A small image classifier, trained from scratch: 49.8 epochs.
Rows from block 5, named by matrix and row number. Each number is 128 + 24 x the weight over the matrix's rms, rounded and kept within 0 to 255. All counts start at 0. Numbers have three digits each.
# fc1: shared expert up (model.blocks.5.mlp.shared.fc1.weight, 768x384), inputs 0-95
fc1.13:107131145129145142124140140112125113140107115145116118134109114071137091137139140149134131139111118158152111102091141132117122139112105097154166138160146146189143178131134144154122175112130160136115096111132079215130110121175123158119154128132081159090149099114136133151162120128129200147
fc1.14:153114143117144134112126133124130142125113138122130133120132142105132111116118149115120114131127132136151125108132165114112112104137124116148138143147118142113138146144109142116112140121113130133167145098100119143112144114139113121140112119127121118157125140162104127088104155144109113126
fc1.15:137104117140123108121153121144170104105081155110172112133102147171160114182127097156096135106101149156137137118117139125091125117142102157135092116111154118140105121115084125157112124156140149156153132125142139129129105120107113098092141139120143104120152116145124128138189123125125136116
fc1.16:115130135107108088165146123137116143149202111081125146116147140128126129134194160151123088162126158117149101126095160111132123070155084168126098099114155091102162090115084132134107144168147104130105141150162068129122130109174222099161141121164136141107138145127084185200124133101074125151
fc1.17:069166172128181159163165164096155136091177125126144138111113112101122145109149095066102115183081165091156110113150162149154156112098026114125098108068161120142097145118136113158136157175126143098141124160156127205154088125223199173148081105182129157138121083141076125197168086110135147092
fc1.18:165120154111097121128138125097123121126161129113134130157114103146144124170165089107143121152121127079144102131132174137161160071183127129137132141180105102128182101148102147152128134117120116105114122119150094129132135158144133141114112159104136116123143104118146126134143107094069105115
fc1.19:123141105123121130120134144113098124107088142136109127145105086135138141122133104154184114148128150092146133132134137176120160133118104097132110126121079127175083107166136140148159118128134140177134162115163109158140135133124131183114150168149089134096158156131105158164183105117110168149
fc1.20:109123126122153138101152143112102136148124125106148117113136134116129119100083146130111136155127116140157100094115158105095113117146141119125150170150133176139130142139093166111114182154113122149166134112110112143133117119129120112140113099168124139154121130162102142114123141142151119110
fc1.21:136174090135110193150101120044101118190146138130125159162100152132105109133136161176185098159126116141145143132093154180131079114121049174138141102170121166167146128115135115103096050138126111140148124100117080123092112138134107120140154081116115174110117071164095137054105112059084142165
fc1.22:107122115128123107126150102130126114114140121135132123116120123127172105123066111123155118153175100086162129149122143113099132100126137120130123101166110139116159091095158122139122169119156162149122128131122101120164132115122126171135146137131091154149133141143132136106107136134122179153
fc1.23:117148133147150096145131155116128132158153122113139101130096142114125112123116137140174133127147124100152158126102131193140148118126123126119107123117130125108159107124136158139122113111152136143135110124104118140134153104138136148126116150111117141126114113140146114134150150110123139133
fc1.24:108106110131129162137173154140121108116110137114119124101092149110143137138086138128135137139111146124145114102099153112096142103159112123138143144121152125154119146113095130127105164132131174146162125144105129130146118133140149126127154122149126149126145167134100148095157157095144127118
fc1.25:123154150077144125160117100137117138143134150117129127143129121125121112100104107156109104156106114143092120137127135138133109146145115136106123137157146135150092132134103109120116150138120155123117157108146126147111119176133135107120084119135117136112207140108131123112143132107135125125
fc1.26:124118108103166120128151087124156166119141122097152101109127135120087080129108163169121112118173138114130119122135122138132094094161115152086106139104125104107124106123110139155157101164138128136126145121096126166118155147138147133136120141119099111112173117103109132126147143141112101122
fc1.27:120091141116103101113132136175115125127131156091148129134114118166102069152120137117142129164177154052123126150121165117100106098121125095108107161111123077156079100148142147124119117143105118095123115080119155139120128125115178096129121134115124167083139103128132158130130131185092120151
fc1.28:098117101153148112133136144118131127095110161138114114123120155110129101155096100081115147145134141099151101110114150126109125100135144142145109132174143104154141139129126147162146163141141133109190136126108103163140117122157099175086117159136109095109145140150108126070108117134156139132
fc1.29:086114133120163090144154121117161135159174168125165142105135167116103119128096136107116126148157161112142126103118092161116099110060110163071105127078155079149146111089134120170127154138181135163159103156138118089143147105100086162126117133120095164126136158123134142128121172154155164140
fc1.30:104129121148171137129139127112129091094101134122090089149128091120118095125119120131129179128097058129155161154152130157159104143160119137133113123129138142147137094128119120115094131095110139198128100115128128131142108141069157137096093149074100116116177141141129121117148143074169136130
fc1.31:156115142087126114123106156126127104146089144105109105181111088132107129156114126164138122154125151123117102077125088166153079121153053114103135118134109108155149130168106132132100139141093099166128151094114101131120129151116125145096121188128101140126147148097165102107153147114136150174
fc1.32:142112128121124094125169118099151135109095117068155155102119164187147126168136144119140130143154151083146128126138142152107151120152083103130121138147115084122125110131124097169127128173156173106156127092144121162126125114113117131123139141131108095091182103130119167122169094127119154113
fc1.33:133138168111142105147126132150136131155150141091155174099098131106161139141162112107156117157135109116139126103127142128130155150152112139162128150131168129138114126110131124141184119102106145133142113112129132135149117129121135157118124148096112129100131137140093108125137132158090129080
fc1.34:131136080135117135162168159161160138090156157095111120125121127083103098088116090119127110125072152103136137123121133126166138080096121171108127116133110095153118180146125137143191183137122119094161147130123148166151130123125123154151141107123133170143159110116066131117187135129148154154
fc1.35:171139144145133067173165125133122138124118147071139141135131107077075074153149176127170052169158074109137150115112150161175139054123083110108130128158122129129121106116112126129157100142098102102126126107140117132163131140190128104139128097154102187128141135123131123094123128105118105149
fc1.36:127115154117140158159168140089093157100100177103095070147170115086051080135148154093181140113124101125146124141153135192182104119144159150095132133158095147136112087157086134134106111114127116114101098120144119135213123141133167086179121110153134152144148107129115115092123136112127146153
fc1.37:109154135119138114124118142114118127139075160095146121141129136110146067138099130142119176161167150129139124105081129133088119104156090165122126151136093147163153135134117155147124109102117139123141099107143135129086167155092124137097136151151095190132129114109135137104168159093181146124
fc1.38:114146108109106121147142128076112130152132130086107148110120097133122124160168128183137132167131105146130104161143141104107125101132081143111109150093170124094111128111086136133140111144125131101118144145109093137134116162093148104137103147108143102168164136104092106178135128098142131074
fc1.39:126121117128151172143155117106110116112120155137129154115143108117118117102133121135152112141137110138123095105132125144078086119160117137128129134102066132126118151115116121105137125144113157141150107156145127114166118144127119099139120106132118147150174113116136107109156182110139185138
fc1.40:108144116107140154174103130096151116119161131096113157162129134082115127099150103078135096168114154089107100116150131112127156096085106142128133172131152103117098168124132148141133102201124129058137119116147132179117154139154167152124123111169107159119119165134119124137149151139093086124
fc1.41:143120114106108122149163137102148109120116133114116154131114108107091109135137138114141128148106156080116129107122120169118145130092096167145151106123141102159112144152121119151117090140145138154145174096152125163141148157104103154135164139142083095109145141117118139118171118132095124136
fc1.42:039149074108159078146138101078131129098137122143171140082133185139088135142156135138144152162116161102137126091128119145064110067067099155055124121089107068113156096098156166133141140178210138185157193130146121127144135122147108149156115126167058104073139185107142120092134142135177145149
fc1.43:113145146119137084151135127060105135144135136147124126131148094112122121125177116136138139182123143143125124120129161147111136124120113108140149148098115100122166072137087161174110129122142139136120133119140097172113153150161144118119132151113146163123115141130150126143133142062123152105
fc1.44:115114154126131096131135149117126144153155113075101154129156090113122060120140129151139108142119145149143122157096094131097128146122090127111125107178100145156117115158135116132140118115099150130113108084124125165123164156152122147077154149137111183114113158129134150146153130137119204156
fc1.45:120149129156161144178102130117128120150151163104138150127116114101135153122134143117136115132093122093139110155118143148136136133121118166138112147118148075149148146119129130144153107115138097133136076134158110173114106136111149141119105139119135134129130121092137139102165171120140107091
fc1.46:059137126130092210142121161137103138196127158112115130070090102154116118135098090149116102147168157093159101139108119137094147146110140084138045131152112127146085202142141138122146153116163111157129114132140139113107139136164104190078130136153112132109138166123123106137134148087136140127
fc1.47:121148132151127117128167147100145108114123126076107128162109113131133116173115141136176127139155121082123136138139127121105123132117112133141161134137147115124117156145110118161118136156129137134110149112177080160146150130109090137153160161141103166137125145140120166128171116132126129117
fc1.48:140123108105149124172146086096117120115146133084117125121081116134121101126110108114116113115108141114126148130130118148110112091122116149084092130137127111136113117119121153130160135163135126134135141113110120123160129152167169118146126134113123110146169127117131133135153121124105147126
fc1.49:137175091121119161135100086105107141118091179102114140087125139107134104104092147089110136156156121102111104150090135143101092106129105106094107116150138129223107084107079098163148112139100122154126140125117118145141072163152144108105124112124111165119161132120115124098124162086117133155
fc1.50:066136107096117163126122125092137152169164137123104141126102129122139089107099083127118118138122134103155089111099112155096104134117127161167078161139098094148139121133112195118065157111135145171125166094104079123153172129145120140174165114143144157128158161094091144139108121105108153125
fc1.51:099142178141134093133138151084139172094074112098116141155155141115086117145143091142164127154100151136155088147120094148148150106143129140063163127123111150078106164141122141162092116145106103110143128115152153120150168117116104145143128165128146162129138131151092092087141191111136149162
fc1.52:139161122138134078166160138119111115104094129092146110138101106080072102144119171146149106162143064148123151130104139127170159127133084101101162160176140137157112090118090131123178114104107110142105094081112118154168134119167119110152119138150151161168125147150086108105136147148139110133
fc1.53:115128118144119162141153120105124133095100129119133129109123127109131102137100121106121139174152105148124095115124138118128097091153089107117139122134105165151116127147116115125133156125122110150122133128128139129151103162103146112143117123150125143131157137119122089087135147077169148131
fc1.54:081105120142160129170161108071134154110157143129139124125105161148131106103127167149121100128108147098117164123120091124140126098089138149083138100122100121143148134107139129158212157146111105180138131140174118129188125137136122168099149166149081124091148149130130094090133123148161197154
fc1.55:118151098124165137155132116116143145123141173116134141142097143154138104159113099119105118188159138069139081117097120129115091098122151141159106159124111139122125178104102135139157157151149140122147114154110120130168102156131133169109137136120139142158129173139136077113113123108123122104
fc1.56:145129120129119113132164117132114117090124157105134116119108155113119121144108135118129128161124119121146115134104154138147127101147095168132124141146133144142143137112118102170144111166102111102148137121139124163151101145115164143133129117138133132128143119152088130110142110129145122121
fc1.57:118131115138113143154117111156113161163092120137098170115153140120089125115149130136127128111153093059150164143114130126092140117132121130132136116117106134113140111134125148106144145162146115154121142094149103143151143132150186129171096130149130094107127164115097134116128156126179129107
fc1.58:060122137170175120206146160125151169138169137107138161135143158105134114136152140148093127133131138093167090142149129183178150103139133142133114148166128110111165132128092141140096125134126168119123144124158094146152092120160166103122117108135143108138118126134169139109120152083137135142
fc1.59:117107127136179111161125130099141130105137148083107129149151113121152079154145110116116093126122134119151098120165153113165131102166158133144136151143106093093168148121096137167120149137140165083134121117122070131159105146177136096105138156137138141151162124098157127129138130113129158128
fc1.60:154113125108122120103164110121164079137141148108120133125100157113107101125141120119132072150150078125142106092115169078092114118120114140147152150168107134102146153134116131092114166119094110140119183117077130162092161156124106132166160112106129116131148125097055081094112147087172147166
fc1.61:156129156096129149151133147105138111115138152130115116156110142100117134139149090139136138148103132137107101111126104149132114120125112119134110134128130117110128142116103141124122162133123140139139143126121118154137132169150127099126123131125158112104174142109147110111150156109126116127
fc1.62:164145165109131169157104112106103153134089136105106139160120103108109122114124146148153096131112054133134105141142115131100094125154090166102095148129112144159106181135134105149123095169107159100125126127116140133083173133119121110117085127171128146121133116123138092127170124096148121096
fc1.63:132137152103144127154131103127107134157105125107100114129107138167128098134105134152131104135141090138113130090132139132137105134103131133107095128138147139142107149141101165131128139121115151121099113135128107138136144171108152132137154150148092112106146145113116170158146159121144161128
fc1.64:167145105124117180136112094112104112131103211165174079158141136078110132038123121107139069145117104146102133124109153168169110140129152143097129099081135154172124128153094150078117122107102101147134117119089120139104088132095118185105101075143133069144199124120103056098125156070159109128
fc1.65:124125129114170104171168122092130116146112133113130168134102129125125130149168127118140132174138159061145137133123122148111129133085093143143156119141148133151162100121126157159112111150150129145124141100179110182143165150152132152152154119154123136120144169104126162117148104125135103129
fc1.66:150162129107142107126131128131091099120122127110115108166092143120153118134119125143184065127134095125145121172101147174111136086108124101133133117154142139133122130135130089130101103140141163126097176137148121152094109130138105140159144130112075135116106138148116128111144092133113142133
fc1.67:137132130132134108130115084089126138106113151105141122143101088156140101169102104132105091171144157118124096147112143131103092109144088137117139146116165133120119092098119152136160142137097127174152147120114119120157129139082117103073081142157131091106150132146092099150120122117131109101
fc1.68:185108106115124140132163112102147095181136123141172146115112140150216129150167141154112078100115136129106130134143145118093123119130112103164103098102147087127108134110120146169153098185151171160151160127136106143081115131118109092051117109078109116131165092150119140164168198132102107100
fc1.69:117119130129069107100149144145115126165176128066161122133170102157152113101169112169136102142116129136133134109063148134124084103142124186115047147098097095143166124121136146149111146118122125111126153104151100161116144143145142136128115106109116181083149112108137128159123144086073129106
fc1.70:083159116141152117129142141144141147098131144101141119120122139122108112151118147146112102153123150133152119110107146148108109116141115119113122122108129083144144147102112162133124126156143161132139146122132115136135157115135149123132135099142149119100139137157128132167172155095112166129
fc1.71:114139103133146130106178124126111123083121134081131113130073138138125090130117122153154146136167125107132098108134146150101103106175081107098094150120110124137096144118113137158138132140107149143168146124091106137123145149144147142091132168109112148131136123123111150152180164137124174139
fc1.72:136098123122138158177147117069128103090102135125130147119061101163130126162137104089171109140111081090125107103137138165146125097154135149140084110150117129138161097169112161157167120164101092113122149096134126110148126163125117144119112140125107075114158088123133125130149059114101101125
fc1.73:116124195108100104126123101118099155132092107131085110166143073171132118151135086135183143125104108095116113160137173138179156096199137085154150136162111148109152134184125139142115142149072140126113121119129113162108148147155105092111113162110174117083129053131131138092122092141071087093
fc1.74:118162106120136145155140135096126113104112197133116123150110126163100126116113113141149120153136131124121134111114114146130084081098159149101111119106098106133138114132109149152117137132144107100139141126131114096148129142160120150158119109111125122131158159103135108124132096090113125135
fc1.75:129139127133095124156165131153156151133119167107120129140119104121136101105120124102120117150089138123139122119125142140124150087124096131099114125116127066181145152125123141138127111147125144101141123121126171129128134132135153136149088122166132116137157123125143136125141100055108121099
fc1.76:130164125125128118124155090143129115169137145115185110094063144136139127110128124136135115139122127140122132134142138115101131105133120124112160110174138159157146113134116122131134201141125128147139140131107106149152097142134157171115155141125114125130175150115111097096129158133143147173
fc1.77:159137152131094148103114143161134120104080141105158142091130121102127124095089135139128117142118128152154097141108156124116119119141131144137118125132110152155117126131102094168093137156108178101121127136147100127129108135134159124124101090095115160126159118148129100089138142136152154132
fc1.78:132158150117142061141143130140136130127162133124190121162143091098160118075146090137121104142117146131135143150102141156076086163151118154160089178098089130151141105070114151178144139116119156144101132105134135178122102130173155133122108132133115136116146142122133088182137140102156162060
fc1.79:125119183146189102139183155078132142121145116113171120115088144113107145174170126110141122129114119101123141171119147167173125075173160176094081108112121143135156114157074122161156135149126091126121106134143157127144155147166133111109115132099136152125167068133118164102168146154136102090
fc1.80:134135103103158128120108132119153146124180139086142177089120182101119126118095147102083106104145160119134141138079091145087090111064105156087112109084170110118135116094129111102111186122164153117117126166119139119142098152109140132163161093152092153135139177097118107123143204110166162151
fc1.81:117156094134087105147117121123132151162125171123103167162118130128153094154110127135130107166175135103135159135101138166127084096087101110125130117126137116127149116114141116161126139146142128125110116123129063143138105129150115152142131134129105150130140132118138098138135116135062148162
fc1.82:125120110099112127143146131079104111223141147118170117162130158146108067147128156140112070160100160147127104098138160071087147082123106147137168119162165108114142138117110154123122179200154095084144150119140091136111168136173161132172109097197131145130133156133128069120106131084084088132
fc1.83:162137093141099118138168143150157111149179167131142150151129152090099092091116068094146120185088124113103136091119146100154101095123129193143162143146121117135155126183099139119109148159115113143148164125158141128126155115092126150167143064113080115119156149111061162096120129086114126177
fc1.84:149143074131147156119156157164142172086116174108117153153073096152126112152077156104101113116145134086148103140142154103181185098150130073164151142214134087139096187122120127119169135119098135101153131100110148152131135122178105151101121157128153080161132153108143173164156111112095086154
fc1.85:093155131130152145161136146123085139123144148113118150111108149100108098142174142103189141196111129121136084144123158125103151109123130130144152159194132128162138128128090134142106181129094138094087141149142113166140175148115186125126107156131118164121156124120129139100105127042141149101
fc1.86:078131117134176108196124153128150153155157140096148139141160124141112119162144115135100137146106149110151129127108146155159126125138129164125082114147141106092159136158087128138143145186136155089107141122161101157152127133185169152147107168147152113138136113133130121143138120115120107099
fc1.87:131145144155137114152156145141156069092109132125141132170073122107118105112102146152163110142106098121137138140100140108138120112116121135116171140118107147173140117135119134125158118150128109128127108089170125166138144149146123155163116135157127170152153119138099171130146132148110152156
fc1.88:123117110113163104099141153108141120074162158128154075134094133115176132129127126092081131148119152138104049108159107170124098099152089142093113159142119133163123113074111098143080093152181172101160121138106138127095139132137125115115117125145111133139125095121151182154168153113129121110
fc1.89:104138147155141129124113095067160134140107141117151131168096123128132136131129098181096142145138134168144096114129134117058105132116110136152156121119131163180119138143118160138117159133076145125151109118132136114112111137123108121122152173130113126112138132138112102113099115113147139158
fc1.90:111171141129090108140104126108114085178159178105110140124101107106116125150164090130144143162144118119113121091115144166101118119152076098147113128138186149174109145139141101133149101114098146183126116136145107148125126149107112171114149119112107132072138165132087084099115147102108099141
fc1.91:140170096120104134136126104145104157133137138114125145192114144156142137085132090141136149116137123079135175123132127106134088147097148098143137109130121145187152136139126161140090147109101162177138174151131080134179116175117164173171150144174100101079134178097128105106111109143148118143
fc1.92:151150051109158155143170083114120128131116167113122124100143116158137078129088109172146149178162117104116089145107121126092112118129129124089139163123136172142108119133145098144173147181120121086173111134109159169123163124130133121122125153115083118129144109158067168113146113115159096077
fc1.93:126111156123190136145162110116145147143077170120109129150084120142142125136101154129100136100097132128141113140179142116112129132088116108135136147145168127156127135120116126133123152109116136113122129116102115160108124155136122126136132135172144108132117126108143163128106127150161095085
fc1.94:165121162109062086133137111115124165137192092110143145168096158112127058091137117046106104150111115081095130139103141123137100052139105168142102159151159093196085170135136132183099133128128073121154147144058106103128167126145117087154095131099145152107148170143128123171109062149110131091
fc1.95:156149110116131155124122144117129161146158126094135098128124124165135106118128102122075105125119140108137115116116137099096158104169153125104069115113162142127091110121113115142141169188156127106116153129114152158133145132137157126113101126124112160124143100141107116090154151131100081113
fc1.96:164112132096076124164151107092117114141097137132175139121093119158139125166156154140134117146119104121108146127153146109096153096126113107161112130092119116126112117121090144130160129170122113183132129131117121123108122160125116095092130110110134097104165147136133136145153135139090109127
fc1.97:145125148123090106143199160155112152165133178110121099153136127109162123046078123140106126128145133136130138101109118132148075081131149151121082136104126133175119126155153129141121080150116164115116149143113144137143135159148156156144130126169132142144125202108124123144131132125116108121
fc1.98:141125144099143136138133136139131112148117132117154132139135110153138127126107118166139124143135127137101124133121137121128136128125113124116140095106144123128135108141094136107119146146124165123128150126111117134135129193114128117096123147112100115112163104124127107121157132103114117120
fc1.99:139175086119155116171133130143138123117147146125111142145127083144138084119124110161129127131158102136109131187153135123141122100101129102125079122167118142153122117124125120149189097168134091096104135120130152128138122134184108127108083131119091146142144082148092147149090123111154105055
fc1.100:130108107105127168136143119130089096136095156159107116128120115075122141120147144145141089165133154107100125142126156160121127139117112119138158108110107146163145134146109163135112107126107104151144169125120114149109136159127124142101147142151119125089153143112130115156171139134116120146
fc1.101:093138116171164127138140133142128143124160151098145142120112139137144114135146120104112132152150109084132119134123139155137098119150117135126092132134117101141127131086137142138166098156122115128129119146138127118146122147130152118117109115129118129121151135100142145092138210119135162136
fc1.102:144150131139159145098123139121114121140120113117106174104082112155123146147105113168134142162143113103114070154139105130098100145111086112116134145135114162174088117172122109127135155154128151136130127138164102164143092122117136165107128122101084167098145106132107154114168156115122146145
fc1.103:138125120132090131121119125122111129190156125092137128156109151185118078137111130199106069132174142125133114058144142094067134110111131125123158110166125131109110130130139174124154149185152115059153161117141110133144173153158134134136156099164140166101106153144125125134158157147070130139
fc1.104:120137144109134127121127108131133117129117126090106136126135114144128116145126116114093102142102127139138103148118149119062108110124095113120105145138136115146125141115128107160127117158155125165126163108129129152110115131134117119123124116116118114124124165161123141162144136129127138136
fc1.105:154203122135128089099143145104126108105101136125130132124110147157104131159152120172150137153159104134130119106113115128121146113135076094107102107136128172152095126127122100158153155187155141175125151146137121114136140131132141164145117174158123129111132117115106107136138146127119115161
fc1.106:122122117105132161115130112105133090133115107099139130127103112152143101157107138154119115144136093106123105122112130144120128139132062138118089125131161139125107088145125112147131146179148133124133148100134109190115137179139143115151130137109111168110179087079129128145141132113126116136
fc1.107:130097132149122129148131131112157151142159101132121142138093141201129112140137127161102108141123145115133099119153168118115128103151124121131108153126111116150135078103126174116130102126113132086155166126139101139118132137142110124115132134106127115149156149156117144173119097143145142101
fc1.108:144092171128080110124123093104133158142107137115134151175143107156093068120134096167121068178166123156158102068161089131129177142140100137143119087106134097116126118172150127118143144134164143110176135117133126103122151140122134108120104129134125164118111146128182108112123112123075160171
fc1.109:116133123108157102167145152141134147146163161103166128133139120109131108101148132122111087169116141123149097143133138127133111108110119123122106122106149105138178139114119133142134145141117125165138113143137097128136140127139121135072124158116097149119138150138105094101100133111123153129
fc1.110:121129092140098140143090122155116121160129155137123147116104128156172112132109107149112127151155159130155112110116123098076097134070084145137104101146154081151134109123112161091141171136099128186154154149068141090124148146076142109067148134139147112105119191100159145151160136118133135141
fc1.111:103115128129145119119130136100100146149097165094119123117141154094150126105105172139119171124144128133133109101101145125112096109157115124132152123130097122126200135143106111101093155099103145102151108116126112148092137120086126140067157129176112148127125104140123121103140158128159109183
fc1.112:168111164141124110121169109152153113117136117128150136162135109114122111123145123127160155115129097110129137153117143137159155113131129129153102118094096142152124159113122126160108082140136147098134112109176087140106116123162128152180182126100148176134144102146110145100121127153098156105
fc1.113:108105114110107092110113141180135153096181109075167122135159129117126107124150134136128089138166157151134099086078144138121074082149079120113089113091173078108120125109120145138106113147081183137121161120141125163095113170112179103135111105160118096088194101116137131189134147086063087140
fc1.114:105107132130138124123141136155131136134122092125132149110128143113130134124102156132085130099127146115175143129099165121134144120126136136129142119141143119113123120129090131105114149115129154150178154112124120127134127084150123126161146110132127108120107128196106141122118140143123104121
fc1.115:101180144162133106142149118132125126115149108119132108123104125139103122130089110111133118143127120105137103105123138152117144141151109122144115122179115105132135119100125143145168153150150120131138117146130124142142160139131132132126112159117105156131134142128117144172125146118134136139
fc1.116:135167124133141122142118108149160120091169124082137123132147102090143109087145122155131107140139088156132081147128161156127085066125116104107084130145100124137128129103111113154160124163117108094129101135129139131133137113165126102145122125130151152127125083132113159132129158108141139098
fc1.117:102091105083095145140125120116136117083097137111139153091107093144080125137140149157138128132162138149163078122141111135150171134153143120120132094128134107093136129174104136125151164122138115105148147114090094121159124113127114151132138171087153114152144105141121143121158126097093139140
fc1.118:169143141118122121128110108131105121145143101126102134152127088094111119159182105094177149122096111133145125136118179136114150098164099098123153163178095116145128096161111145112119089135086175108124140103109120111097184131169159094131116175099150134096135108119131152139153091085090111108
fc1.119:146145171130148128146094169140142100145143164131111139137088113136140120140112110123135127148118145137156115149146176116131136125058115144134102143148103113137118109151125173121178133150089123140150119091138123128149136119126134162121114150111112105121141139179080123103097127119134138083
fc1.120:148161078114145185166138128072116113135122172133108062144127137110105120123153142141112116129106105167096108157144130169149091095136111150116115129134131165134118143117089131124096113173109114124138121138118092170131141183137137083111131127137115136155140107129110102102118118064108109135
fc1.121:135132124115111146118151130107124127126161119120130114145130110138117108137129109097135123130111119127091122137132123107126132108153106128113134148108143144154100123117140114120114122141130132122089125156137135140139154178121128124087096125105121138134149133086134110125137117105138132141
fc1.122:126143162130149136140146135086127124107148103098146134129094107142106102164145096110162122171088079097127088122139156136137157083178107156114110150180114133126143109154082139163112121147107103110116178128172153168132165151170142123135121160090120141129152106126134149119130105107125091112
fc1.123:136124115144177116123147111165149120100181135123127109142091115136114093073132079138090128133110151133148141107140112124120121130135143143094146136153140167149091124135128130123131147170123099126176136122124135157115143135124131123142122144113092159115151093129088126145127134140129112139
fc1.124:132117117108138134163130143124101063133127155098120147155136130122136128166168139140101086129090120141137139107111171135109100083095108142146118120147142099142114154098102107143088129171124150119134147115122123131092115139166165089136142094145129117075150153156115106141180162117118122141
fc1.125:124143087155128160175106154113129148125137111089098184083116135111099129152117127138099145118132138075177104134122106137080055126092084172133122121127140099127121143107111158111143154132164128096150132142069121110121123123106185139157099108119138149136145179110150130110127135108148153127
fc1.126:099121172130124159162153128168102089132104150143111115130126124136130127091138117120183096170074067171140117119122153118132141103133120091146143141190106136162154113147120160121118111139086147109116154162126088127185190130101126157121134156134093118140123120122103096043113139100151112146
fc1.127:096120108115154169146114110147098108178144130099178102136112088117140107143105131166134106158117145123137087084110128143107082097132115149096133144107168100126142142110089136130131156142140186105138151143109116129150117127125195113141121116130105175148178129142107126146154177104126135102
fc1.128:076120156136106155152187164095114144097116123130130113140163122122134151138126147095116136150122125115116080106106117144169144116134092111144136144152152104138145128109120149117117137120127111118153116128102111127164154131155142135098160130159123127136140149103143127146128185110137081121
fc1.129:111131133142162177137147119115117126124101159108126125118106113108143112151100138105132102139152141112140093127136156122104142128156105104127141127159119128106116157110118118153170155138088112120120109129112120155139129149127118123081123158157091162128139096100102119135148142115113174121
fc1.130:139110112102131210109095116129119157145138138096122153116084124129120119106128105099135127187133153095093137047157095191097083119123108123120061184106112100155131168117129159161155142137078115061167121108105140177129132164151153111101099134118139155104176112116133114129138159157108156112
fc1.131:098144121120152108117137105144095139168100132125094170137137156121129132145147116124132096143167116121150131144103129175126126099109110136113151117076140138135141092140126134139102153131165155156132178129132085207150144123154144151147150132143120134079139130129132118125146160116103133149
fc1.132:123096149106131114132107140089112101118087111137140155157104127127132129137134142126142135163118113079125128143147136170118133111100114138153139118119120134160168147134096162134107089110165112172153140125157088155153125133078100149111148143142121108113154110127130162136101117162111148145
fc1.133:150119105101124162130171151135096129132105151114143093108085129092136098095090135119138146128128130078126138104126157131077103115140136134125132163122174113186142146134085134138113144129088126120180114123084139141098139121134132124103112111131127134139161139156089145081091128122140140106
fc1.134:163113127122130121154099094119105108151123141113137171121156134089125145099140100098134078183146105124124129129132099150086105093111111146091096131083147169104124096124095089140112134168151142136153167115141133139145125118078106108113107091129118119111127154138123132116115138116145125131
fc1.135:115175148149126106160122152122123143151124121122129123104106147118138121125101131124132120125151110095136129127120143127130141134156127117163137128141127112110154137124119144126168123125138111118141101134138118144146132134126105162140124174136116151130106114139133150125137146119121132155
fc1.136:092159115153133152153085130139111088140124172144092105163127137110121110119080094113146123211104107126103117098125158111150108146129091104151150162158157148171147176117118121113125157146105142116138108133141097134166146143071121155095094109179085192138109145129095133095156179108139118160
fc1.137:129155133119155151146122105078127125102119173116139142137087113118124105111116151143168082141076149138151078145138118149128110118128083131114150122118107148179123130135129121158149158125107106096125138087130104157154097141141119153134121138114110168145163139116115073114128097098141138141
fc1.138:105109154115153068112157184180111096143110138090130068202152136120134139089141089121125136139149205100146087108115128150135105104113135124114120161110119172146161104103117122118080136124123125188132175127113145169159127122116126119133131145169168085079134123108134136163170090153178121100
fc1.139:124137120144159114124104129071096115115157110096119165162138053101133122148155125109153122142126154107119115174163112130126099142124119114122151137116124124113121153152129117164171108152125106109142105124160109152178134126135133100146127162064111138093146122137146118143120177108136126094
fc1.140:139121153089139145201155102128121150161140149079091093136101129113117151124154154099113118142111122154153111110148132132153106089113134119117116150162093110118159129115098143121146192152072101075121115156073152115145166126180199114150097111113157139163152128118104156135166144065116144117
fc1.141:104162129111173122101114159102136177139140147109114117153128131134097120154157127151105134127138143142126097132109147143139114091124088142096116118132157081118152123121072159144133154135144157149138128128132092119105141120121117122131128124119122132107135178134104099074112172119125123111
fc1.142:078108160100151138118090139108161102141152169081122148111104097137126094122135130125128092174087142156147089136119149106059104167168104132174143156148126121204095122113132120137161165099092161146119121114093152163133142152132124108109130149134145166118118148127127113099147116083143190119
fc1.143:154162131111107133154128140127129093109141121098164114090083098077098146101150131141166031141091107133136115132093121153088139120123104143127096146130106077132117140134104144145148145143144138117128161116137165170118138130186156154153118108120147174154119157094123119160173144107132197132
fc1.144:152107149116105149142118117119130105151130127094151147143132084150155144140152108136115105107127115111109118139118120108126140115118114140157136113102130099170117137123108152152162119144157106142144164101144088147126078124148119153128145101104115147105193132141131132125152131145092114100
fc1.145:132120099110110135104132138085132083145128126141116106146091115144149143120135079124119144135091115135087115150139126115108115107143130123119125151127150150122134129118116132116141142157120116127125143122115131135134159159096120132131129121120124125137141139094143101103102136094139115102
fc1.146:125167130130117115145123109104131206126133144134112111169156104122129112128125081136171152183134163097116098115131166106120155133162113108149133175183164119090147165141098140147118155126090161148109127131117109130106162134103121099109125148123146119127102145142151138113105120120124147111
fc1.147:085160129137102180174138166127103149204119136083140163111089141155117087165144100164095105140165140084156087145148146131078131114098125110081057131128113153093042173125152157152129083145173125169143144126129133091115159145165114158077122145131094117124144164117098129119117139065132132151
fc1.148:104131143138117142146198140126131122146146138126125127114133106099104134119139121080116118146134124111117102134153154135132103072141138126123126160161122116113131135120124145159128122157119134105135162124127146148143145167148114133126126103141086099130161154126109149129164169063108076118
fc1.149:136158113136118174140091108088076131090132162107122122092117115129118094171113151109130127161129090142145126146119156137142073103108106160095155145124126106178082138121063129171122149170136110085142108116121147134137093136169167094110099111103095192123162158141114075136123159072099111163